config.toml
train_examples = 78125
hop_length = 160
win_length = 512
method = "simmim"
activation = "gelu"
channel_attention = "eca"
residual_init = "none"
muon_scale = "spectral"
lr = 0.0089
steps = 9800
batch_size = 128
warmup_steps = 490
Rows from block 5 of a small masked spectrogram model, named by matrix and row number. Rows with one number belong to one channel. Each number is 50 + 12 x the weight over its row's rms, rounded and kept within 0 to 99. All counts start at 0.
Before each channel's rows are labels from the 100 clips, of 14976, where the channel reaches its highest value: "strongest on" is what is common among them. Only what is clearly more common there than usual is listed. The data: struck, bounced, scraped and rolled objects made by modal synthesis. In brackets: how many of the 100.
# convs0: first 3x3 conv (model.blocks.5.convs.0.weight, 144x96x3x3, each kernel summed), inputs 48-95
# convs1: second 3x3 conv (model.blocks.5.convs.1.weight, 144x144x3x3, transposed, each kernel summed), outputs 48-95

strongest on: steel-like damping (39)
convs0.12:62 74 47 52 23 51 33 54 48 43 49 57 36 55 36 56 64 39 51 35 47 50 48 54 62 44 60 57 56 66 66 54 56 36 67 35 64 38 41 67 40 42 32 56 53 47 69 66
convs1.12:46 66 31 58 34 51 58 38 28 14 37 60 34 60 40 55 57 56 35 43 43 49 46 49 59 51 54 33 50 60 38 54 44 51 56 67 46 34 73 72 43 65 50 49 51 45 53 36

strongest on: mains hum (48); action: scraping (40); clipping (34); text has "clipped" (34)
convs0.2:34 50 64 23 44 44 41 46 39 48 33 47 57 53 55 29 63 41 47 54 37 70 41 35 52 67 40 42 79 63 31 57 62 68 66 61 44 53 54 54 43 45 39 48 46 38 63 64
convs1.2:33 56 50 54 43 55 51 44 33 59 34 38 43 58 48 41 49 34 34 30 34 42 31 53 42 29 52 66 42 36 54 45 57 57 50 32 36 52 48 59 50 51 43 42 45 32 48 60

strongest on: steel-like damping (37); clamped rod (31)
convs0.42:55 33 57 54 32 42 49 51 57 47 60 71 42 68 39 49 51 67 44 48 37 32 64 51 43 49 62 46 62 41 37 42 51 61 36 50 38 60 33 32 40 66 42 48 48 23 56 50
convs1.42:53 73 63 62 55 57 63 86 48 59 47 63 63 59 40 52 67 54 58 60 64 71 64 36 61 42 62 43 56 52 61 53 50 52 44 58 52 64 61 46 50 40 62 38 60 41 67 51

strongest on: steel-like damping (67); mains hum (51)
convs0.116:57 62 49 44 63 33 38 43 43 57 51 48 25 37 53 51 38 52 68 52 72 41 54 53 40 74 50 67 41 45 65 45 43 61 50 78 69 55 50 60 58 45 60 49 74 70 44 43
convs1.116:49 35 51 64 40 54 52 45 37 47 68 37 73 51 39 56 41 19 45 43 46 60 49 38 55 47 43 42 52 53 52 58 61 55 30 77 10 55 72 53 60 51 63 48 48 64 61 82

strongest on: mains hum (59); one hit (42)
convs0.53:57 49 48 51 47 50 26 38 46 43 39 47 51 42 62 38 46 42 41 54 38 57 54 49 36 64 56 49 58 51 46 44 69 74 47 50 43 54 50 48 38 49 65 42 47 20 63 45
convs1.53:46 45 66 22 57 42 42 64 52 74 45 71 51 76 56 73 83 70 67 50 53 48 61 55 48 65 44 49 39 61 44 36 62 46 52 47 41 32 35 56 50 52 56 44 61 51 36 70

strongest on: steel-like damping (46); one hit (42)
convs0.138:51 56 46 43 46 59 57 51 54 42 53 33 61 47 57 49 50 60 57 59 51 46 57 41 50 49 64 65 47 53 27 54 68 43 36 60 38 26 37 77 38 40 46 41 51 57 55 50
convs1.138:36 68 55 51 59 55 58 71 28 71 42 61 44 58 52 70 62 67 54 47 55 72 55 36 40 12 51 36 33 67 68 48 50 32 56 51 40 35 56 69 56 29 33 50 50 39 49 49

strongest on: bouncing (68); steel-like damping (46)
convs0.4:46 50 18 28 43 44 47 51 51 41 57 47 54 55 65 41 42 22 45 56 31 73 42 42 25 53 50 48 62 62 68 73 48 59 48 48 33 41 28 66 55 34 49 48 35 37 39 46
convs1.4:35 38 83 44 40 50 78 64 42 37 43 32 47 31 44 58 34 44 42 52 47 32 30 49 44 49 55 39 50 55 37 46 61 66 54 56 49 57 46 61 53 45 50 38 41 52 49 55

strongest on: steel-like damping (62); one hit (42)
convs0.0:41 76 50 63 37 46 47 40 50 48 50 39 59 62 22 51 56 60 54 44 66 73 47 61 62 38 56 56 68 72 39 70 38 47 48 50 60 22 54 38 64 49 45 51 61 43 48 59
convs1.0:46 35 62 58 53 49 43 38 60 44 66 81 68 55 47 74 36 32 55 77 44 54 49 42 63 79 35 36 50 48 66 35 39 57 67 61 51 52 81 65 23 37 51 51 56 55 44 42

strongest on: steel-like damping (38); mains hum (29)
convs0.125:67 58 35 38 55 42 37 53 38 31 64 52 52 43 51 51 43 39 52 45 47 65 45 55 49 62 52 47 45 27 48 64 45 54 27 46 42 51 28 45 59 47 59 24 33 49 37 61
convs1.125:55 60 38 46 46 45 43 29 33 36 51 43 65 48 46 55 42 45 44 42 32 40 47 67 44 21 39 30 40 57 45 49 53 38 33 57 38 49 34 62 53 44 68 28 44 43 56 50

strongest on: mains hum (93); clipping (35); text has "clipped" (35)
convs0.108:44 40 48 38 54 74 49 55 39 43 51 33 48 32 43 58 44 39 53 55 55 80 56 39 59 66 39 66 27 37 59 79 45 44 38 80 49 59 43 46 41 63 50 54 46 30 36 65
convs1.108:51 43 49 56 57 35 52 68 56 37 33 44 83 51 61 37 38 60 18 25 45 65 57 31 32 47 45 38 39 47 45 58 51 66 40 68 52 47 38 43 41 59 33 38 41 37 38 53

strongest on: one hit (82); striker: soft (76)
convs0.38:57 59 82 53 42 35 62 40 56 49 59 47 66 35 52 51 49 40 46 28 41 38 61 47 39 28 41 40 36 61 42 62 40 68 27 47 31 56 29 55 38 52 51 52 36 36 54 36
convs1.38:43 70 63 56 43 38 53 40 54 52 48 56 69 64 45 54 56 56 72 63 73 55 67 30 41 43 52 48 31 52 71 42 44 66 48 45 36 57 58 57 65 30 29 58 49 47 44 73

strongest on: one hit (81); plastic-like damping (56)
convs0.78:21 37 40 52 45 51 73 47 54 26 55 37 77 56 27 53 60 38 50 53 65 49 21 67 65 62 51 52 49 40 40 49 58 58 39 41 40 51 52 37 31 26 38 44 53 37 46 56
convs1.78:46 59 42 66 30 53 62 20 39 40 43 34 70 47 51 71 75 37 57 69 39 68 52 48 65 36 42 46 56 75 50 62 58 59 66 64 60 53 47 41 46 51 43 55 50 49 62 39